config = dict(
    model='class-conditioned image flow-matching model',
    dataset='dead-leaves pictures: piles of overlapping shapes',
    image_size=32,
    targets=['shape'],
    logit_normal_time=False,
    blocks_per_level=2,
    attention=False,
    upsampling='nearest_conv',
    momentum=0.95,
    orthogonalizer='newton_schulz_5',
    adamw_lr_other_params=0.0025,
    grad_clip=1.0,
    batch_size=512,
    epochs=93.2,
    warmup_steps=130,
)
Rows from block 3 of a small class-conditioned image flow-matching model, named by matrix and row number. Rows with one number belong to one channel. Each number is 500 + 25 x the weight over its row's rms, rounded and kept within 0 to 999. All counts start at 0. Numbers have three digits each.
After each channel's rows are labels from the 100 images, of 14848 (inputs lightly noised), where the channel reaches its highest value: "top examples" is what is common among them. Only what is clearly more common there than usual is listed. The data: dead-leaves pictures: piles of overlapping shapes.
# convs0: first 3x3 conv (model.enc.1.1.convs.0.weight, 64x64x3x3, each kernel summed), inputs 0-63
# convs1: second 3x3 conv (model.enc.1.1.convs.1.weight, 64x64x3x3, transposed, each kernel summed), outputs 0-63

convs0.22:514521526465512485516500477547506511508521487484524496500515492466488497546496500510494490504471474564504495510530513590470487508499518521509485523485480518487516497507438538466500486483462465
convs1.22:500517497512544466496482497507480497501532509494487492483550495494542510477505496452506485498500494485498536495488501431528488504513459487505507482558570535513485478527532527490462500523504459
top examples: vivid

convs0.47:485535477479501464536514537517508467493530467515495520525479507505522501518497443464475482487465485488521543494497519518505490445501486508462510519529498540476501472474499522562535508534500474
convs1.47:493446517510509489464479477508502501520529514512488492473494496439543554509500515509540490527481544515428491516524452510503478508500496528485476517489539491462509481459523494476503495485517507
top examples: vivid

convs0.45:538509470450523481503497510512484511481518506485534504520535502523447516494502510493531547505495475518497489501507554486481480512535471469505487460544525460460538502507502480457455523508503472
convs1.45:562499527485500479448494518481499478498482545491482464513526516518485481493457505489468489534506531477521455521524466528456502460495528542538490487513497503477495487517473517514549506484478504
top examples: grey

convs0.19:553454478495484480483481507519487494483483504504540478502486484477504490473516493495523518470485489539512485484488514489477469505520466526497472519528569530458585489486510495479504477518528488
convs1.19:463513499526514511501502490487503507550501475506495533433512483495491525512515498531466448500454547485512526525493486500498502547486529511515489480479458502509475506530530455507478515533445500
top examples: grey

convs0.55:475525491524494508492485554447491502524488466489468560504496492488516497531591503500497496506473490534498490497458510467485488472516508519496508542485525475495476498517534506507488491458519528
convs1.55:432486440492498468499474500489513538478523532457507490523485483516471497507453491560496505500498536509515480485507512509538496496471494525532493512470492502487495452498439499532518498516483502
top examples: grey

convs0.58:479522499525526507526479495483507508488504481476449488497503512516493493506499502561480468501482491524509510545514423537516477463482486489479504481483464486540458508487550537507510490495450521
convs1.58:533470478488472497470511513523512454502488515524476492484525505472486496508490529443515531500474472481484480446490535486490544480486489496499499536520505492440519498513444439485498496474514493
top examples: pastel

convs0.62:475472492476525542513530525486490490513552497512486488506517523506527477494518475495469513510510520540522488550544444524548501492472489477520458494508471486504481477499543491491472538450510493
convs1.62:508504541459472481515485514502513506514489501522528517529448463510463464528509509498517512469491538459486530474515539509550518528463483473532486547523528550501522510504483484524506491522483507
top examples: vivid

convs0.31:478465479541450542479466477494536514525494505484515486495506513507508478507508495507437505503484508504516502506465528465527536516493522413512498525478485493510462508529515486497538513477528483
convs1.31:523470528497525463532545528454481465493515455530501472510473500457497506511440521479533490522516498490528501476513483507464511511521488565479483533510487491495502473482515515508480497502475545
top examples: mixed sizes; frame

convs0.1:444513539504532479490508497557509512501498490512463508487538541508477509495473485509539515546484502468477510482511502518512496465556485480461533519494471496523434496500488500523506531483504529
convs1.1:570494452476536482510497528482482527514529474476508536502500485502503509485466533463501496500481491500513466528534503532472483508491512547515485433513515518492547495483449513491523504511480496
top examples: grey

convs0.24:490504467505508516496525522554479518463487483492521500488467506546507509506479485460503509457520472502500464474506521500539496519500463502451464555447523548490498507512493507471478482498547489
convs1.24:500517527497520473509479530462501460485506493532476490494489484488487492509435482501514493492472483502518513479469433514517508518523493518447499444490473486554507465480535514480478490471462494
top examples: shaded; mixed sizes; circle

convs0.39:521512538499510542514492514462483497491436479463462510497523515470520510476524500524503492501490512522505518498496521503534515467530513538511478486494511532492530531479504520487455493482428557
convs1.39:487512464477460510553518504507517489500535492489501526530528487502523470506465471469522502486497478484482505563488472580479493495492507462515486518524544458508467505518496501503524507512532480
top examples: shaded; warm

convs0.27:450482515536510560492517525517522488508500514523459508447508504487514503491491493467476490484461507517510469528474531484466498491489518496544496453497474492499478554541520493503488530444495513
convs1.27:554519505475490452479514486484484486508494545444525494537485466494502490533470502517520499507532464502493521477487443526508492565520507517489527515493484527502487462480468506523537476479509511
top examples: mixed sizes; gear; vivid

convs0.8:502493529528455506477500493529469453478509498489525513555501504485523494489478510475545492476525488465521504462525489493486500497565472473487503464539570511534488487487513471497523492515484500
convs1.8:516496500506483511513507530519516556519506479513529493467484503497489474490535538536480488526459499471463499571497512474468513519509568484525509484507509458482458476517486489511484493472510464
top examples: large pieces; grey

convs0.32:498508482545483509490476513505490523481507473491533472477517489464504527486539548503521544497470496510539557485503480495495553524507473503448472452507479481515470525518516466477491530477490483
convs1.32:504514506469524502498512497513488494500512533481502527488504503552542496512461492489442450472547504445488472475520512544477490540498530483525504467512503512509536495445486524481520507495536493
top examples: grey

convs0.41:521514488500484508500514478482508532494494516541526471525482470491507506493500475505537511495477482490487489487513363498487493522513488509484525524510515520485523487490480514472500489470541485
convs1.41:490495507493446494493472494511493479525500501505515530445503496478476499491499563493504522508584495464502542491497501474495523504470475537504502461492518477480510481504435509468520525519481511
top examples: vivid

convs0.35:496517490492546500549537484507487516450549464504520506504474498509485504549513507482514485483503482415518495507533481551511510513473497515466524471465482467493505494481513493507491490528531520
convs1.35:541492479524454490452453500497530483477449539481483480507494490494527477457550484518496506496501465487481485495500498500497516473501492456498467539526537537520514529534518492513528518506494458
top examples: vivid; large pieces